{"input": "waveform_16khz", "mlp_ratio": 2, "qk_norm": false, "inner_norm": true, "wave_strides": [5, 4, 4, 2], "optimizer": "soap", "beta2": 0.99, "learning_rate": 0.0016, "precondition_frequency": 20, "max_steps": 8800, "epochs": 14.4, "lr_schedule": "cosine", "final_lr_fraction": 0, "adamw_weight_decay_other_params": 0.05}
Rows from block 6 of a small CTC audio transcriber, named by matrix and row number. Rows with one number belong to one neuron. Each number is 500 + 50 x the weight over its row's rms, rounded and kept within 0 to 999. All counts start at 0. Numbers have three digits each.
Before each neuron's rows are labels from the 100 clips, of 14976, where the neuron reaches its largest size: "peak on" is the class under the peak. Only what is clearly more common there than usual is listed. The data: single English nouns, adjectives and verbs, spoken by a formant synthesiser in many voices.
# gate: second MLP gate (model.blocks.6.mlp.gate.weight, 320x160), inputs 0-159
# fc1: second MLP up (model.blocks.6.mlp.fc1.weight, 320x160), inputs 0-159
# fc2: second MLP down (model.blocks.6.mlp.fc2.weight, 160x320, transposed), outputs 0-159

peak on: /aɪ/; /i/
gate.0:403438466471538501568541510484424467464514509538549533534543406460554589525448481567500411460446460588476478522442492436511445470517427544493499490456442497561481413524480508526529491516524558521403610469518500627501551540514497499582526509528473486434469522488549454451540457494451502479455564515552547489552525482512422463519669477434463583553612547470480451529534457533566562539432580457448551561508442540523521430492411487525450475483504453506604427558379571514512503450528467
fc1.0:417533511550577468520533415465558572397458499509471521492485416454481491461475536408587451488473424533528515515546515586497538479464552503502413507532497423516457492549462479561489512403476463476522568597474581498503430472506430381537386467557462504566505481515545516508470453508544576512476497519468521418453429548447440474419429592552502391533478408519535511431449481482470385576460510504569463555484618564534506522488523535472474455540460559511510501499470500440544459456372549
fc2.0:512458522472414525560501596464517555443427430434471531485441530526558488528503601485441598567525486516548505415463450472539578504473589511472383493497542588389546556599437506525504542514473543472561525513526492525528495486508481490536442511561499484507461499528456492506456573487531449462485416540475457365483470410449547519567438501556614527585491471443507502504518511436593486513579475423377558552426528455416464546514495506531570503450546531580559497501480487526490406446462570

peak on: silence
gate.84:504441561557518447578407492410513481442446469494553526419469475538429532529404466516430448518443457420588527439520562460490465407460475492529446478450462559451467483603460559530429453477554482500462535428381496571480476480493512559465542508466516540595573545558481482562546580456511553570499507481529438518559562549445539411539523465551484547448459573452487509467522428476505491519477494558452585511505518488461453478546492432475421473400420604477464525614547537525526434575569480
fc1.84:541519518440533544522547472521455556445557505538484385545507452552509459473607513592585562503495513572454488429612488556411545551557498521521486556525455398490554505505516528557490481522533548517498513519514480534540550478515473556532501487508433613470551494515558512448483442548527486588461482485487465515503485409553456545572523415472502403534594460502451497532580634530416481425554460405477467508428555539471545500360536566581505511522481464453444462508501449533502641483499568
fc2.84:466478468520474472459432592474481454514467542427598503427485509539613495569559508578493432454525477376585494476563515520585520450436473510447508580459458486512559447496450507436291452550512428591492557462444523344483513466530534556520554478467592448487513585467490419504495445483466539530522479505470474530505452566558508630528521504532548506514495482510524415416507464572544475551491480420503528485494503552529495533539517501524549523435488425497481574460508457552457522453478531

peak on: /p/; /oʊ/
gate.116:495510419533566455530423422484493566451463515513448449427562458548526453434545484542543519515512493600540433383529553492499531442548468653480550530467491538522519512508444548497490470444470491596547502551482447464477497511481493509509538446435405512485528512527433485531452519507494565515493455489484591477564652577501529457531507447536499495423511417376450409513444513379519494507405471498510504485527562476400496588453437502514454544545541593445463487614468443477491481418462485
fc1.116:469467389473482461639486466479522468478497493505517436548460500519614485560483376462489603561478547492632475468546533494497512439486512540548566447542566510548528441527484559464480567470508470459456443427442567524481495529524529414484474547585474470491503444541605491536468562496457471549610530484539531515511441515537508458372495492481514498434422563488477556497493556466604489488455468470495551375553375521584485565553551538520493626564491556503517478503511415483514485512459517
fc2.116:514552550484501442527457353425416459609461537517465455445501535489504543474493532392511493518513468456494465511465545451401586509456501376506580532573542516587582618439491643475400475428422513496518427540422474502456480459487469479385414434543529557515477574422511479429512453543526483533481557510559486525449536508516524488494444446467475489401541440388479528526456494460473511441471478473472569505490510529542492518521472546559593480588488528576499481471528499508503495453487465

peak on: /ʊ/
gate.287:473539588447482478561460497529439446459524539517540421489455459480501503566502495502453515453451568461538424482413490493437525623446469517482457486408431373478487515524496477381502455513563582480471576520552527533575505428405404550550535442473456507484478439585540482482445494463503540475585388425514489483428526568483487513501489526604440551597459447524465489556458426521421527452547545510584383477569443552451516454525499476465530451446452425521460466450509498482433466556536536
fc1.287:477520412618610519564492488429518457521521536488513474513602489470464399519524622519501517476481519425569498464494463502461503588526546422532508441433473449489473481460575503379520510532544446438411492501572563435548543552461507489476612509524487373491443555465422429489542417577541432512506470486544494517537457475555518535479440510557473435556522514524543539533499535441455481457445440492595481516626475409506493477582491534537503505445488522480473542455587373474427508503527498
fc2.287:562508443555535487541514491497437510550572463510554428532475410539478475528479548362471571472489583555539462540449625546458451581504490595537552567522405524518479472481483572528536505468499516562469493439462497488456523514441546483485501521490510551407441547495456509477551456531582500488469580384500517462525409344572501570561515469539518519557454420509441450493519515556519627525473498440477460467516575580437461520549494566525526482473547463396479484555506596426496424476454506

peak on: /p/
gate.205:584469579474509473535432572544456501384435461484575532558482568508405499560486435477401468551455477463530485448519466582534532447592449543533497523501474503442598440483491496477420563565583419529568554387427472617535507500413545570548482588505524487484501566518479487550468495501565524560488410467498508513542568520538477495460433387407486513570439394545454492497548494616464506489554512558452448427485457484543485490476429549542541506473538496508431476505457425497482497505512500
fc1.205:465506562588534509490454511503618397506483466428473490588509375490482479508525468506446453476425461495490604529401501460509524444444458530474485497493552414502544525552414480545590546533498484438523509473452507617514558572485545563572485470517510516512484495421580463542588560443572489533579421477510552529494545455456435409558450581450479499518498411506422514588519519460437481438388556506440535478471573467585483487421529581506554512406533562536530448481452540514508546504485480
fc2.205:503524545429445517486499450526489570453497518487552455448572464455475528414433509589471476429589557442554603481556425437462491526439471459500487480479515487536430432547487470539474543482505564541476528520518453426477556458598492485491447446433503526432389505528455522525579525477446527422489569563484491581512408534419456480467500477499554584482576469541556569561588551404399546470429505454541501427402592538489517413428462413476536467561490451425475458531580517474481518535456524

peak on: /aɪ/; /w/
gate.184:439550480474517530445445475407497482556589515487487530508434545452536530530538446538476444468520472513535506594489515479464508479486511562480450559528627426470498570536497588510505535433497451471437482533469459415552490536488509456454426484473534518510484481504482475442511487492536404535577560446491493438529623521462535501617554447519654504437499498498456479460584401636555520587623512486600426507459559541585447555471409472516465470500473534499542515481510489485454437520389532
fc1.184:566501453511495540415481509477520456579436555475492435509417534521440547456524505571466588510497422521399586489515542474540401523482467547490443489399532532564517497524526577539497575562524494464530529519483472554482656387511500506490563458603466493522497522497534566419488549417498601547494528488471577479494493534461494494484553490531509531551596485502540541521405474500477472407551436639510491471492459521494569564553462555492573535533564521555517542543555552571510550565599403
fc2.184:481515467403447474479468445512461460456469526525551469442585536520470553553448563513493455518477468551486526443566482574483475508519533549421452580529463523477453648517527506497538571395534530503590479540508513537520580556474493591494487435536481550574489431468575415476422507466612574595512511543421467528459484445505585477521556551536585520477435537532460386518499469501536592517438515527494446545523454539386445533524444439440485478515417482551520414536431479399496571523548528

peak on: /ʊ/
gate.290:593512541490516547522547599524487526402536455523588494483528415537575482494498538556443454499449594448445444498443483460459487473503473544491553425440530528478393521510574459506569535467529456538459557478505498544560476471500500616448486420524509489542535581466518408450492456504395510550553482448575429564541543510464527428546513404529461452586543402533592502588484534525507487547581373471489566398594463472450505508500519532527436462459456477454488556484499442492454531505601556
fc1.290:496551540487536539479590598507485577511506538544485475463449508493495425655556543528418471483486541534518468430520541494526445439578454441471478483470523480469511397400553489416494524448508525441366500531467503475531512527430433594485459468491465542461468502484530532560462581495521500564536439398545471565512503493483530561468515393504470401490406475463494386401497540503529550544443538481518443448548529521538517546535469478581530358492510484471592455463549486458593446551555493
fc2.290:411551559611503530550519542562520436525513453537479550453469540472403516474498538412538506458484532499578507486397589518451507588499524360447491507472419411488476532466562498512525461501504509555380460568554553499484419494501471467454447420452475534400487527487467479464489517483544542547502505439605439557503461526493482499458464384625497508603427465448458495471432563600458529456541566465502490474494480591472471491533488533531489599593500482456515532548530522547580511517582468

peak on: silence
gate.129:513569433523531456384533580482471455533533475580507468493548434537457487507506456518510479489580493441478474490491527536515436452449555472460479534545564503408443540572455520493461543511489421455593514628455510518509439455494515512554373423489551556525491507435424452434496503465546536619490522462516491487493555525418537384387415438529534520488539460537510480495511565498541386485459450552472542591494487495524605462568496465444572587486640532564444501484515560509561469515527524
fc1.129:502493457513375504598473534502534497579443412512570460535515565555458512504432556505491490488445461548515496624495479472491458496475450542604587413509417479536554500550472505477507556500536494495552488485453528435516493433501525470414562442529442473452449459520496588556491491527544416438494491560562548501512456471567522572663460406475444502511516525485476588567521443528493468511433503464517522532451491481503434465439546525426492469469435335370521499512540465437449482538420446
fc2.129:504548482457489521589534450499468406436516508456531478479497559567516459467434535600535510504480459489454574559524451481533493475513413548533493470440598438506575497450458494470494539485448467529422478434501474461567496439481523559477482495467451402568452472549601519521463575467551513552502606498533466489450427494429453473501490443484355486622474502541501554420538527490523473482449593494524612541536457518526570434498509569523465615477421450439550480558591496588412513523568571

peak on: /p/
gate.124:471494514543458565556519493559493516561499570508438507539548545438514474535593441500460467446568437538464448517404439428528497415560513450517433572518419390469506505523430491537494416507493416548547531521467463480530572551552428491415533512449568435497510509530609414509450482471566540483457513454486475488592470663489503535507516638475465524511495542535522520510488506513488433492442488443414511594586535491586430396532552446403508536536502455496499581554541478508569504503453527
fc1.124:531479499511398502557545504469541522546468452499510510386486508540513527439502553568534473585531533460489510333497493510565505547492555550546471478461501634494576501510543497540430551507471449483479471408400483516569475434536511440581456509377543522582526457476467417535492510556541487481547417548524512454497439525470529522506462482621486487434544385396441459508506560599476518472501521522485435546476506570428505538421510446503588501503464441487454385451489494514542500408423509
fc2.124:467537497504389480482469456525413590541519456553512538563519497470606483484461433497436543624422518436505482574599554488527471514530516465559555520452415472394465509478454579466557479529430515503423512366495524475490488537433523547558509460514484525528437534503425510489549463461490532472570497558461520480511499500529556460601416619510512529493576472485492515547450570512496495485559436405498392487480589470533427606566606558464427508439464546544495503504521528435452559475538464

peak on: /ʊ/; /u/
gate.29:423514515516485495458503466492506465492425590534489526489524533441553556512382540555440503532585480474548535472463461459556353513529520475533536443591407560450559560587466519529479455446584481505545443487626482485557474561508528564448483526461447430419475526494578451541499493557528595444543510523573528440510415519434531518544608457528487595522566506470519509476514511537510541493466513541445519456573475496453552577458405431519601498386498450547543506528561394527528466453465477
fc1.29:430498505518472482440601527558536564464581490492456412467550555459521550509449539545507470506507492435456528563416535532545501481571508498615445416597415414505519431413540553525456550619528449488510520409559455459488472526604508526448500509496457488528566487441423492563508504400566514490424525544481523478471473542498582461501430533512561594514541547433530550572423576488491457423463445422460524601546581532504499455525533563623458474539463517533492458544544467487436464516499518
fc2.29:530510447497469452599452573553460450586528587477548544430556402436456507559529520467502490533540505481479572503425393519504565544519492423478528513490553532486532501409506577545511465472490517526560487549548470467513492466541404503640449376493538510566527466557525542533449490566575464506562424506547461502398434403480519506562455532387517519453487596576514546514429436560541457449598495477518505507458537535445560474470549504546544534495384484545475487433509548557428478539494446

peak on: /p/
gate.3:537539395450458471547484573381480406462502542504470491436466493578535484576555536546496520483481494531456496509500445487506386519523412458500441491557404447466474531541493581453488450426474450494575501483527511436495438553613490540608554484506475549508442523539540468555582499527477551525438444485475411530586524595524559438457423507481567568427525450541506405485526453566476535464498440529533496549529408512450448643499487553542511454510590450502585497493509531454580530431467465
fc1.3:467436447481503509479503569550464498607420468515591571490528537548472508486525422471487452482558457510478506407544556557483473513412533502497494546464564506488469453595632469481537581444540512412432447508431492492518454448525473394466438569543520394496475503467458533466491550404474475481483543407485550483510500471472458599465537412526448486456410539505436548506514568445552464490454401501490486442499547473544539463485463454463500520403450482589439417554569598456569465600440512
fc2.3:537507558402426504537490376416483514435520464515531451538466475563494391495425511499511523545529480588545446478445505426438469529563525538520493419485625428605588564468613443504572562465407466484527466536516503475598436552570517512494525443494531528528532550450637556579452452579526535493523521439492527496492500497527569538525434541546449497581454448441461514461454547507452545512514446579523530496499539494414566471553519528525519540587504518521403507552488566530553440541524491

peak on: /p/
gate.197:472474513502556441445497477429451471573537596452472561525550546521531454536595448426565508535453465490452564477466572463488544438399484495591419533544518430493514471497493401523525442562510464436521574505538556440573550450488546440441480517419507467449464492490475521548405602514505472461590528452393520499521485478503469516538455481556535474606549516455478571437510406426562561579572479514420425513483484583516596451498508441537469435445583416547472478421549479509507494568499530
fc1.197:508479451467474474480442479450451414512514630408450535403579497495458485528454524400571564537495535524495558548551574502475641500484497422546443488513573447428445487539500461406523528587427486459461519451511557516472516453543413486494468457446539503531418552460527500458500499502537492457560530538432478494425580481371571441543448447557543458548578486475541536546570441436516534538545548495473498531496555550480551486491532487497522503448586572468493560425539527474452376547427578
fc2.197:417471433542440510426465528440539606501531517426519577473450548474522498466520473462499444532412463527558422531487440431500441590436491673464437477516419487384452478423498517520493496499540522465413575469457549438467497509418450555505457485419479514529455483453563494451471510526532477570464434528447508461431550581480532495433588534580553492521535504455545533467560424474455559484567484451473457554517468541574459492509377500444416526425521525571520515581531456536497464573474472